Weights of a small image flow-matching model: 97500 training examples.
Rows from block 10 of a small image flow-matching model, named by matrix and row number. Each number is 128 + 32 x the weight over its row's rms, rounded and kept within 0 to 255. All counts start at 0. After the name is the row's rms in percent of the matrix's.
Before each channel's rows are labels from the 100 images, of 14848 (inputs lightly noised), where the channel reaches its highest value: "responds to" is what is common among them. Only what is clearly more common there than usual is listed. The data: rosettes with rotational symmetry. In brackets: how many of the 100.
# convs0: first 3x3 conv (model.decb.0.0.convs.0.weight, 128x256x3x3, each kernel summed), inputs 192-255

responds to: off centre (78)
convs0.38 067 [124 125 162 110 150 142 128 119  91 127  98 176  41  92 136 117 107 132  90 151 138  95  72  89 137 104 121 103 161 120 155 158 144 120 145 136 112 145  69 121 137 132 183 142 143 160 171 144 166 142 105 139 102  68 168 168  70 160 130 126 148  62 108 149]

responds to: nine-fold (39); ten-fold (35)
convs0.123 134 [151  98 150 125 121 110  66 149 124 106 133 114 143 124 139 119 130 151 119 117 128 126 139  62 109  90 116 120  64 106 137 119 117 135  55 130 130 122 102 129 141 119 132 134 102 132 121  86 122 108 133 119 140 159 127 134  90 126 124 136 146  76 117 145]

responds to: grey (34); ten-fold (30)
convs0.28 096 [ 89 134  60 133 127  94 118 123 154 154 114 118  98 135 121 113 125  82 159 152 153 167 127 153 110  40 127 134  20  23 146 109 159 118 162 106 153 143 164 101  78 111 111 139  97 129 140 137  90 104 121 133 164 144 134 137  90 143 154 132 144 112  99 106]

responds to: pinwheel (85)
convs0.70 075 [131 120 109 113  87 174 150 139 123 172 127 107 147 130 143  87 143 176  97 103 184 151 122 166 116 178 110 126 174 142 120 123 161 196 189 145 145 142 207 132 140 109 139 164 154 177  66 187 158 129 128 155 159 115 124  87 152 160 165 138 103 152 170  85]

responds to: four-fold (30)
convs0.47 112 [126 134 127 131  75 102  89 136 147 136 114 122 131 157  88 118 111 119 147 124 133 142 144  60 117  95 112 128  99 150 120 115 134 130  14 130 156 142 116 120 143  65 133  97 130 107 122 118 127 128 114 101 145 150 111 118 112 118 134 143 126  85 120 115]

responds to: off centre (86)
convs0.126 124 [138  83 136 122  99 134  93 112 161  90 142  88 124  80 129  88 136 124 127 119 128 114 117 131 119 110 122 123 147 118 118 116 133 150 142 139 112 136 116 167 129 128 108 156 138  86 128 132 129 135 153 114 119  98 145 127 152 154 113  97 112 141 121 112]

responds to: mirrored (99); ten-fold (46); nine-fold (30)
convs0.11 101 [145 150 134 111  88 106 144 101 116 137 119 116 108 148 146 152 108 142  90 117 137 154  64  75 131 134 127  91  93  94 117 112 137  49 134 100  98  88 160 146 103 144 125 121 168  78 159  78 124 126  98  59 128 145 114 113 137 124 131  35 107 108 123 113]

responds to: off centre (77); vivid (39)
convs0.118 081 [124 156 203 134 113 126 131 138 170 183 128 167 132 112 156 147 129 172  96 100 161 144  99 123 140 138 140  99 110 125 139 154 170 143 123 128 108 121 122 136 156  87 117 105 134  85 145 115 115 114 109 142 181 123 151 188 146 139 121 161 132 102 120 123]

responds to: warm (66); three-fold (38)
convs0.78 093 [163 194 103 127  71 101 131 110 134 145 113 160 144 109 160 159 103 181 117 132 119 115 195 145 168 129 134 113  98 153 122 100   0  89 138 133 143  58 127  97 147  97 107 130  64 102 163 110  88 139  93 106 164 117 126   1 108 112  95  43 106 133 112 120]

responds to: three-fold (99)
convs0.72 108 [126 125 148 160 144 109 105 140 134 133 120 133 119 105 147 132 126 115 157 157 118 130 152 143 147 161 146 157 152 130 132 141 151 159 171 144 153 191 146 157 124 146 117 133 140 139 116 163 139 135 155 119 112 119 122 131 109 148 137 141 130 143 127 132]

responds to: three-fold (82); off centre (75)
convs0.76 162 [155 112  88 129 132 152  82 114 123  97 159 119 137 125  92  84 119 103 145 139 141 107  73 149 105  95  97 140 143 146 129 102 113 124 156 121 145  80 169  99 139  63 137  87 146 114  82 159 150 105 154 104 164 107 132 124 167  97 134 110 126 107  99 130]

responds to: mirrored (81); ten-fold (42)
convs0.59 082 [157 164  97 132 154 134 166  98 152 114 155 121 173 174 110 181 140 156 210 184 164 158  67 133 111 143  92 132 146 116 184 161 164  97 151 146 108  62 165 164 160 106 142 100 190 125 135 142 149  75 164 140 187 137 132 104 103 137 114 121 148 142 187 107]

responds to: nine-fold (35)
convs0.110 103 [138 126 139 110 168  65  48 133 122 124 132 115 128 120  76 115 101 139 141 112 142  94 138  45 111  71 127 140 121  97 147 112 158 147  51 119 113  79 105 156 128  96 140  70 140  94 138  91 102  97 114 100 142  98 113 104 118 132  88 136 160 131 103 101]

responds to: ten-fold (35)
convs0.51 095 [153 104 154 111  92 127  97  97  91  92 143 121  79 116 129  94  54  98  96  78 127  71  85  80 131 145  86 105 119 174  54 117 111 171 129 107 140 162 110 123  87 142  98  95  85  90 137 117  89 154 147 125  95 126 117 119 137 127 102 137 107 150  97 108]

responds to: pinwheel (94); three-fold (70)
convs0.57 147 [145 156 149 126 123 143 191 141 130 148 121  98 139  79 144 151 174 156 138 222 111 179 162 183 149 172 187 144 182 147 157 191 170 105 186 138  84 178 147 165 146 161 150 171 169 163 181 173 145 156 170 155 115 110 169 150 160 153 140 112 144 155 174 172]

responds to: off centre (71)
convs0.56 088 [ 86 114 136 176 124 161 149 117 112 116 142 136 162 133 129 171 137 122 112  50 135 125 101 138 113 119 132 109  98  63 160 128 155  94 155 129 173 134 115 148 120 139 124 174 159 132 142 148 120 126 115  94 152 117  97 149 135 140 117 113 136 160 168 115]

responds to: three-fold (99)
convs0.127 115 [116 111 168 110 136 130 129  92 100  90 127 103 111 105 128 104 148 135 123 122 110 125  83 141 144 141 142 123 118 153  66 122  95 132 117 140 111 125 143 118  99 142 100 106 156 145  97 122 129 103 137 109 136 144 109 112 103  85 128 140  97 147 141 104]

responds to: ten-fold (30)
convs0.104 081 [163 137  98 126 124 112 145 112 168 125 170 155  97 102 141 128 124 110  36  95 131  65  88 107 152 124 110 138 118 173 115 124  91 121 167 173 108 168 154  98 106 115 122 163 120 134 156  86 178 195 118 105  91 121 128 132 144 121 110 126 154 120  86 135]

responds to: pinwheel (100); three-fold (39)
convs0.62 107 [ 95 134 131  94 100 116  92  97 120 131  85 115 111  86 130 108 119 127 109 140 118 134 122  85 119  83 143 154 104  98 107  88 105 151 120 122  86 144 133 112 123 116 119 138 132 132  79 101 113 117 123  99  88 115 136  97 124 126  88  93 128 146  97 108]

responds to: pinwheel (100); off centre (65)
convs0.120 095 [133 157 121 107 123 128  71 132 123 115 165 131 135 134 110 117 137 115 103 107 128 124 134 108 126 118 128 133  68 100 126 140 119 117  96 137 120 110  95  83 124  92 105 103 133  82 107 108 143 134 127  91 110  77 164 137 124 105 112 145 149  54  98 137]

responds to: off centre (67); grey (39)
convs0.46 107 [118 134 145  94 146 118  91 111 140 123 144 118 147 160 138  90 139 142 156 125 117 119 124  98 120 124 135 116 122  80 131  75 123 136  90 136 122 174  88 126 123 127  99 146 124 106 121 106 112  79 112 109 139 131 142 125 104 136 141 140 110  66 123 116]

responds to: four-fold (42)
convs0.75 111 [128 134 133 130 109 125  90 116 103 144 124 150 136 152 108 122 122 137 126 124 134 144 138  67 132 100 124  82 132 132 114 111 128 156  97 111  77  75  78 100 130 113  92  98  97 128 112  80 149 135 135 108 141  52 117 128 110 115 124 127 122  90 115 133]

responds to: three-fold (43); four-fold (35)
convs0.105 096 [105 115 142 112 134  86 104 131 129  91 130 152  83 110 137 142 103 146  93 142  95 158  97 118  90 152 121 118 123 105 101 112 119 142 116 144 112 150 108 104 101 147 142 160 131 126 128  91 164 112 136 116 103 164 138 113 113  95 118 111 119 159 132 123]

responds to: three-fold (87)
convs0.41 114 [112 137 178 117 145 109 130 127 141 160 105 145 157 109 141 109 135 109  97 138  98 115 135 127 152 141 131 118 107 144 159 136 159 104 160 145 124 154 113 136 119 156 132 150 153 146 133  99 112 129 112 127 112 126 141 129 125 152 113  82 142 104 140  93]

responds to: mirrored (83); ten-fold (44); vivid (44)
convs0.111 121 [135 126 118  92 147 116 113 126 123 132 143  93 125 104 101 115 119 110 113  84 110 120 121  95 131 143 120  97 124 108 119 126 149  36 102  97 122 119  85 126  82 136 108 129 152 121 136 100  55 121  98  84 137 122 117 123 104 105 106 129 105 148  93 121]

responds to: mirrored (81); nine-fold (30)
convs0.58 097 [133 113 126 124 114  98  90 149 114  58 110  79  96 136 102 103 114 112  85 140 133 147 135 110 129  81 144 118 101 110 115 109 117 140  66 128 117 107 130 123 139 109 138  91 145 104 154 131 148 108 110 141 136 159 153 151  98 164 115 130 106  92 128 131]

responds to: grey (52)
convs0.35 070 [129  88 113 104 124 121 117 142 131 135  91 124 137 170 170 128  88  86 108  85 119 102 115  69 108 102 118 183 118 135 126 141 114 139 135 133 120  80 115 109 135 135 127  91 127 100 177 124 106 130 111 143 131 116  71 126 126 104 101 132 138 120 102 141]

responds to: mirrored (90); ten-fold (30)
convs0.80 073 [168 115  98 105  79 122 151 126 174 140 113 135  95  90 135 135 113 153 126 144 169 122 120 147 127 100  73 146 143 114 142 120 125  38 162 131 121 124 158 153 101 192 147 154 131 134 178 155 102 167 122 138 107 166 132 126 125  99 103  98  86 119 115 100]

responds to: ten-fold (34); nine-fold (32)
convs0.37 075 [112  53  94 129 126 133  74  96 168 175 110 165 134 120 138  95 124  89 109  77  61  81 113 158 134 107 110 145 143 118 112 151 134 167 158 114  53 207 133 112 133  99 117 104  94  77 103  81 107 105 128  80 102 177 141 148 140 155  61  81 108 138 107 121]

responds to: nine-fold (39)
convs0.113 093 [136 110 138 107 154 147  76 107 111 110 128 115 155 161 135 140 158 135 139 129 134 164 119  75 145 103 108 120 106 115 136 128 112 111  94 132  77 110 133 124 125 129 114 146 115 136  82  63 166  56 147 103 129 127 155 125  72 126 114 137 172  97 103 111]

responds to: four-fold (32)
convs0.101 100 [155 149 134 121 149 107  86 143 130 113 145 132 149 165  94 141 147 140 138 134 112 118 147  96 105 118 146 141 131 138 134 102 129 116   7 156 142 121 129 167 142 103 135 155 130 135 123 112 129 106 143  88 142 137 141 148  97 105 132 145 137 126 103 102]

responds to: pinwheel (79); nine-fold (31)
convs0.63 088 [129 122 109  88 122 101 111 122 135 113 111 109 116 151 138  97 142 139  98 141 132 115  99  92 132 142  96 111 130 143 124 106 121 145 132 126 117 105 104 121 111 166 120 130 128 121 111 108 120 126  96 148 117 137 143 124 107 119 120 121 118 105 131  83]

responds to: ten-fold (46)
convs0.92 105 [107 110 178 101 134  57 109  79 121  72 106 136 102  73 131 116  93 137 158  59  85 137 133 148 126 122  84 136  92 140 153 130  99 129 112 142 101 120  93 119 136 143 166 140 151 125 112 103  58 121 146 134  99 127  93 112  86  65 102 121 118 176 134 134]

responds to: mirrored (88)
convs0.102 088 [126 139 156 180 139 109  99 134 182 148 173 152 100  89 133 127  87 129  62  79 127 158 129 104 124 119 140 111 141 100 121  97  98 138  96 110 139 169 141 117 140 135 120 138 166 105 197 101 141 135 137 113 106 223 152 152 131 123 109 130 103 119 153 116]

responds to: four-fold (38); five-fold (31)
convs0.17 094 [138 173 121 123 111 110  57 150 134 159 127 163 136 145 107 134 132 127 124 145 112  97 150  94 143 112 116 109 128 135 134 128 140 118 106 118 169 114 110 127 133  69 136 100 118 104  92 137 127  95 156 108 154 132 137 133 113 136 119 145 159  76 131 142]

responds to: pinwheel (77); off centre (60); three-fold (33)
convs0.86 153 [140 157 180 124 141 141 178 145 153 152 170 113 125  77 168 140 140 153 125 153 130 155 174 188 143 170 196 176 192 135 185 133 166 187 164 162 127 188 166 173 157 192 156 185 229 186 175 171 132 185 157 147 112 107 149 150 203 153 144  99 117 156 177 128]

responds to: three-fold (51)
convs0.114 089 [148  87 179 172 140 151 153 168 113  64 144 179 134 153 154 175 111 165  80 157 142 139 143 122 145 151 138 140 121 144 123 177 136 117 183 147 120 133 138 129 133 142 140 139 132 129 122 108 163 107 128 143 119 119 141 139 151 108 168 125 128 106 143  84]

responds to: off centre (97)
convs0.121 090 [115 133 167 135  91 120 118 151 155 134 120 126 127 134 137 136 169 158 148 149 149 131 109 142 132 127 146 112 158 143 127 145 155 131 151 117 156 121 142 135 137 112 122 155 128 125 133 145 132 163 132 126 120  99 129 144  88 159 137 130 160 150 109 107]

responds to: off centre (74); ten-fold (32); nine-fold (31)
convs0.21 124 [154 115 139 104 157 115 133 153 119 141 138 140 118 158 143  99 128 111 111 126 133 123 120 107 124  59 143 114  78 103 134 115 126 133 103 147 102 130 102 150 138 143 148 157 152 115 135  84 133 128 132 163 125 139 162 134 158 116 151 108 142 119 106 127]